A small image captioner, trained from scratch.
Model: 23.1M parameters, encoder norm layernorm, encoder activation gelu_tanh, encoder num experts 8, encoder layers 12, encoder width 256, decoder width 192.
Training: soap at rate 0.0031, 18100 steps, batches of 96.
Rows from block 9 of the image encoder of a small image captioner, named by matrix and row number. Rows with one number within an expert belong to one neuron, the router's apart. Each number is 128 + 24 x the weight over its row's rms, rounded and kept within 0 to 255. All counts start at 0. Numbers have three digits each.
Before each expert's rows are labels from the 100 images, of 14976, where the router gives the expert most weight on average: "strongest on" is what is common among them; "peak on" is the class under the peak. Only what is clearly more common there than usual is listed. The data: cartoon faces. In brackets: how many of the 100.
# router: router (encoder.blocks.9.mlp.router.weight, 8x256, trained with AdamW), inputs 0-85
# up: expert up (encoder.blocks.9.mlp.up, 8x256x256), inputs 0-85
# down: expert down (encoder.blocks.9.mlp.down, 8x256x256, transposed), outputs 0-85

# expert 0
strongest on: hat: no hat (94); short hair (52); expression: winking (31); bald (27)
peak on: skin (47)
router.0:102109137168149102121145135122141126109116131128118110157153156152069095129143131149156211122114103150169095107120124118131090125128125131124107078098161145109111125104126099111118138149099116193129156091129134145157132143122124136145153138103129105115121169
up.0:117127134100126105110127145094157117177114136168128142138121144119111128125131119111122128138083117143113117163119112126097127151150096116130078092162134155091096133140140121125174116087135120136150097130146148161121135140120116131127154146115118073167128138
down.0:152114120101120157174132101121128106162170151132190103119089076145107118155142131100134100130129093122116148105122130105069125120104131108151134165098124074096124089106118088131142106099135104101130109151120124136150092122138157149152092129122118146114131143
up.1:131155154109153153091167129133153134094110114177109155081103098117133118107149078175120160099134146114118113147131139104104084117122139063134103148146121094153146146132095160150077135102107109164166115180123138068116082100120110136117105101095154127125095099
down.1:121131173147130155127151094143140125142117153143124111124133097129137089131153105123101213114134090121119120084171131161159144097092160116168142141146137117121105112144133169139155123159054115153156133104105102109128108144149122148136129145093141123147153132
up.2:144107105079131106148090153160080165136123131154147149132127135112137147141127098138094111170170101156108117137135123159132142126137146134117074124172156143141164143146138091106160158132066143125102138140163149155139129143098123126121119163118139111087180141
down.2:131175152148144118143149168132134163093107145160143151153133137174094122123134142112139177164102150151102102154125147112128129144149143116142151103091131090100136143159123055110154121110135136159094122142136149164117117137093140147120138125160113073123146107
up.3:155153104156171156075146118117122107140151089114130154133096108144132104149118161127059148102156095147146110183118092106129139096146132134112131129127117142168107124104097145156104142135107119123128138170165118145073109145100137131158099103150177144123100157
down.3:187081101083132097138129153141098090098118103127141132147114126117105118129140102084110161151136156124130153105086079130124140127121115091129123149108093117095126118148145155101146159131126151134106138143144168084115134108110119127158150145132146150130145127
up.4:160158130057117109115131126109150082134171093091121106140139122127134045113125136136138140118125116089125114139114127147122148146113080119125100097152103084097135099150151116117150087106121110140143141112118140171131105100132103123127127133124122183122115136
down.4:138113124118128145119119132078124120097116128171136127133121131154092129142154111105177113132118107157107142098143127126136106088117120078117118142168133067095159105109123136150107117094134090131124166121095113133123129127154119161112129196117138126140121121

# expert 5
strongest on: bald (33)
peak on: backdrop (100)
router.5:115122184158121147122128126091117137121118113121093106162119126137116160123132192135086115116111119159075120102113104141140146145100156126129109140112109157139172115141141184132123202120128130101156104146121078130148104136144141126066141128068138092190098124
up.3:153158190107169118122128099166108119094130128146105101109105140106141181109107105151155113067158110089144132161133096131112116143144149113138134111099137172115131133166108126146133122135124153124119144129117136141122121095187119159127118112168120128141121104
down.3:117105110139139096129162152093096132122118148166143131112136115120109086126098116122157087125092122132123146106127103129121162138129138111165178094127141151127103130107116154123112131102138112149199127169175113150120097104130098088102090146147144171143147124
up.4:154180134138126128101127108174094107097138108116137061128116155119118104123124081177121172108140074131120092108130100138109117135125176152145108148123119106141138123118109143152137112123115131133113171100070133111164114178138124152152118121138117160134088127
down.4:155178117118160102142093145119160134165107151105140118112140129156120128158132130099141159125119092128168163173182137129124117126124050150132146139110146157160111127137147117140127117117139113162126092149105126092086126155111198082118131150104143123087095153
up.5:091197138103078124143131122166128132160142168098134124144149151141085139117127167155123136141095106151124150158153178142103173136119131138119146127140114125109114117117130188150097112119085133165129107145122157157117154146147114162151127122157091056101080148
down.5:117130093143169103102101147121131121082124185136107127090091155148144140142129091172143122116120163141137129102157132108123114174114135116114135160119152140126095122099091108146155116105123105119091102104148139110143114096135143140141119180121117127120105088
up.6:126120134114100121130106152157134110123100156105159110132113176131081153126152136140087156153140113156153156167136164137116126148134159116119105159125139145176119107112118117106136147148079137120175138123131119108133131109119125101107119113126107124070123138
down.6:154115160123147110116112122131119110123118125159123123122136089139120125123172126125132124144092129152112152113094126119080135142116082124150059132125127138098148163147109107135134141101138167145110103143145134148126119099120157102121122125168123140159124089
up.7:113145138105145128143090108147132127116139120121096084136145122129124118188133075150163115138160112120157142103120131093119127128106106101111112097133100123100098111101109140084135119141104117133126141092130162124120146131138120145181136151137115148152092082
down.7:118151119103152097115141119099121129119145130147087139125119131183102142132107089163125138142154116139158159142124113104124083191085131114144109144092103075129115131143139121125167116155141141171096114136157146147138125127092155127144113130156176119150071143

# expert 7
strongest on: beard (99); curly hair (49)
peak on: hair (91)
router.7:106163156072162136091139102127126093091155119116079143134151170104151119191155128137108135202177143104127110182149136102113135104143120115111145159131145173158150153128126079125133132159124126079088144162135091149129144108107137120119116094120107123153131121
up.3:140137139133112130145105125140118139086133137100123129143178125155131142113138103180111151124156093105104094121081101090130114118130124126133076158108127147151119090134092160141124136111134130143117087126139157145161140172114174147120132123115158135145095118
down.3:137134100118126131094088115069120142162151155152118117112151129117124094121125132120132120124123091106162119162161128171096147138122098065144104159134081146123106131116099098110186086135164108155165157130154121167116126093164106139125110147098121159132094137
up.4:132123137174158131190155113177140113187118134062159159141204133118151147166125149152105097118113108166082113125157190113144132102128133123146140128085118122143119105136118090111110106142103118153171088142202103130107120155146114125137109130127115087117148121
down.4:144138147083111132164157129159119111171105142125153115131125108119085096169112097150152098110131098113111094154108136114107111136129106149106158153191128126137170147087139100111105120126128152154178104108173078118127112159095129124116161099171139161076173096
up.5:151095147186139123112185119131106119127122136105123124137119131145134131105137166101109146154105101122070141150131123101084119095084167160122094104156122127087145156122109133128136138116103122092142123142093132166171111097154160145174105132132120159161128115
down.5:137154156177156135177139163140131165085122125175121139141087099086099140113079144137146124089105135105162092098120143154146105107131134117144095131075149128101138143124139146136142141142110139168165112108089098107122136152143110100100141138081150122134150139
up.6:133089136147140179088102167159091123148101139104136105105066117166128107095108097083109137126113077182144115108132141090155153125100139126171134149142122123142164137135147190100134132114134114120156131162121116116180080128195130142142137122115143131143120178
down.6:144140150148149114116120073132141160150145093128126111163149129184090095117091109141108161129182170117116142094141153129114138108145184089176150101137126071173115148115088150128159167116130115134144119124102106090085076128095152113153095159115172111153134097
up.7:115102092149117149111131162112094112089110147134164115114149080133143119167105093131128145130130115136163099115131131119132116129125100124160126156120140137103099130158134157153147094168127095104122100141145152112124131158138134150147106121104144092134114112
down.7:111130117076108163118109105123118126123114137135130136111158142081146126124144141093091091134121123157145150131112149146087082120166155130122156143167141135115123094141093037139098073175120084140169113109133101132129136097149136103150102149114106173122093131

# expert 2
strongest on: bald (63)
peak on: skin (95)
router.2:130128120156127111146120166114153152130130145119161102102126123141140103063145117156098115128119146110110130107147114134108147130132101137140154085111094072109136135106133137121123146100137105130174145131178159110124123143163095152134151135163149154151179118
up.3:085177135120130143166150102141117131166160145132101144120161128105163179116132106095124155137129121142116101127128081154161112149145129113159103158097112147158102139163122145095101123120149164094115086127174154136102113140118155151160088132154162093149154134
down.3:143198087148131157132082148155144153100105135092105089084145117151138112103114155138111126073136088099124121146121132141158121123071100171134174144133141151134097142162156138133112127089083141161153109174120120129126112127116153087108112118118138133108142171
up.4:136172112087114123138093128149144135120150118150126145131149113136136143134135120124145088117172164127106123167148126052153110092119141116112129116131116117123162144107109128082101165138152102142122147134127119128110138106182090090123146154135122153179098136
down.4:156152125115142127139105104125156128148086139129143138141142090092172159102154046099149092132166139162125149127151166128131117121133137132100140125170118119083121093124152113139151113113111143152125133117126153092099121119118117105147112132169126109101111135
up.5:124147133103116163169100142120097134106137098133159155085109090101168111128114131123147123148141146138097099066107092108105128085110130128162098117100151137136153067128156137162115159149110097080113161148152102158135109115170152142147121115155170158143102131
down.5:073097139180110155125143111185150133110154130155107114118129081121112129116117125139163207130121122130125168164138195155126142127151127098101128116106116134138107142162151112119106118078137100123132130146129140159135137128139145136163133131161166129164097168
up.6:127095103156108156133153164178102133102160116130116079160174104149144170125157124127119166132130142134112124089131120104113155087151107118094117133104135159136107114142136113133101166119094121111161089161153094122158117155078131086133141120142162103126120140
down.6:108133164123124133136110111136139118133149172125078113138097089165155107115146155102094134080135145144103112170127153125110142101119104174146127147177151124119116124136173112128177130117113127148140155154104102098120125150120133094105202120117167192103143131
up.7:151140104136117132113119114122130133150135124098117138150134157138123140123162176172082147155165096143068142141088125085133126139150124132143104108146189152114134138078089124088090120145112080154095126090124131158111108118169127163160157100103113122116140197
down.7:144101140138138130109120093083071103144141116160162120136149148133122154143131123108139143135108117141128134147120113120073112072127139096124109139129106102136103119141122128144097134131122150136153132145157107118147133123114111122142136140080184114164159095

# expert 6
strongest on: cap (35)
peak on: clothes (60); hat (27)
router.6:141079082147089166131095165129125141128152133132186170112127140157169135103090107093164151086115118166169147112113125127132127132110138123120081142148146109131111102112127144134136098113101149116109086156126163130126102138150181129098137128124112171090076113
up.0:128127081109111173136109104138099112118105171124113125126163155119074155102123127121103120124129184165115146158119115125126132136128154138141146129131126098116185097118198158168151142161147137117141149126110104139104142168167092120145090119167159110065137122
down.0:129131141098131079130146131111102096080128105162120180132131124150138102161119122122119151140130128105111109146120109127173139119135082139116111107105152122185119163104113141127137087119152147101114125103108122132169118131136148095096135124106082094123087083
up.1:153156109145146127087132145179112124103108126139100175131143187140111123126113069079147150142130074153125132080115120121148130138176124157110108139129109139169099100114134130118122093153096115074113134107115138106141103161078126103154115151104114135102130127
down.1:101168123073124172124166121163093158167148101125108172111159118129136116114165094157103126127136113067116111142136134122159138117100129111077168161112125129106111161085119135114155138092164123158142117080129124153103157129138117122099177134133168131101148132
up.2:129107093125112128126119140142131152134109110148143119104095111139127135150129130151122147179108123108131140104141121152161130131144150102135127121151176119084140113094140120097137106137147112104103135119127125101105112108153133117131153142123117172137133148
down.2:137125113123126153107102120117139076137143139151134166162103125120125134099168160127073120123130099166151130097123087109144159124099162136122130153119133150116137169108085130112131128141117170126137112110136126087088145157127134124140161136142121132161163127
up.3:142174135161117148121134094115121130091140136112126077157114151123120134113111095147084150126134131133127130139137103163132116095144094123144127144147093091133150141110120147127141127121119139105169141104102163106160132102139114123118130112111134102186106147
down.3:122160136146130150173139151149111127142144132145119153160071090133156102127120144116079131169151141119140130100130112125142124144163107114176129148090132134125105156093118100106128130142152190125132076053151154132147089095155124092115157101104165174168158120
up.4:143109109121176101086182095119116110082118135184138108109143123104132086090138105166157137134153080104114117134126089111149100131154130115130112111124159158106155159112090145169086124140128141131120132120095119104101096131114122110152160160108079099071138098
down.4:102130128115149075081152130116165179099106151135131101140113114102107108142135075135160104111153131124124118115105116113148090071118154126109186091110124139125135103131121137115154120064123136199121131151125096121121125139152091138146149140113163100119165149

# expert 4
strongest on: long hair (37); crown (26)
peak on: backdrop (100)
router.4:139132158111101096121140124113131137167106112129152171143148120167133166082142082121107154167102144115071109140122130103126144157095173122104131134139173123135097129155121185096154146105122116109132110098107130097131096138145083086145132113144172125094161110
up.0:111107130092132094124133131132154123101108112125102139128136123104167147120124093096148176133155100120169149141144123132122175107154141105140145170102142167142130167112125115115167065112154154120134130106127127110133132134065118111153111115133104077094100176
down.0:160102115094106093132098122129133121177084101120128119095105124150114131129115110124167112126147144138159134106130160095157094128136107145091109146126111147129117141138112133099167144142115102170132111087116130141133084131156118137098091128112135148144167098
up.1:133159123125190136100118120120144131103112115132116138145125140128137136157078149074132133134127140121175099181132158166167131111102135139111139131101146108105113139159123102127104170147110113139132079157147137092094136181130116128117155141110116137119099149
down.1:112159120121113140139078088135102110140148125108133074155112109087121118144112110103114133106073150127080132120113097097145137134123122125143087129145094143135117112157159140152125113145159105147141134182156116102079170148128146126091109138148103148103112105
up.2:133137132138105126155166132138128113120111127143139165173111110171121136112139089137114120122120133103173138101101103183145147129131110160096146074131102096137124083145131123150101133086122136136115103114163172170142108147167158131123157153140082146082155098
down.2:109134117128151114095141116100145146115136170117125142169130169129142108206105140114138111119146127151136120095132090144148164089172155151159138121137113164152161127156124110114124126136167114132104158146104151138139115119085131123062133121147135132096158132
up.3:150142140128127124199148123120160090140136143127119200136129144160130125142176092093126147114154142127100138115146167114173182114125144129096088128112152124128134102140162150105136113120103153123126103115073124107119092111152136092094134151083128090067103131
down.3:074122139124131149108176141063132166092073120120161098114097098128121111166117145188161107130153096119113104127108080151186112092130154122188115099104120078130172143156150135136117134134138110153100146151160123153173105118158072111125089163134139108113162142
up.4:128112095145121148116150146123163143141107109150107105129104144116167095113139125136146120133121179128141158139124111100122144125133076127161116127103134114166147099123119160153117127127123148145130123101122144077063120134180122105141101079109127162139127085
down.4:130058124164135147076111092110124089168090122119100097124123119104117091149125144133132107127114134156145102152085148118086090069156156153111132163105076116122154146175120155150148106086110140123195111138148154090130116149094122185117151120115142091161104105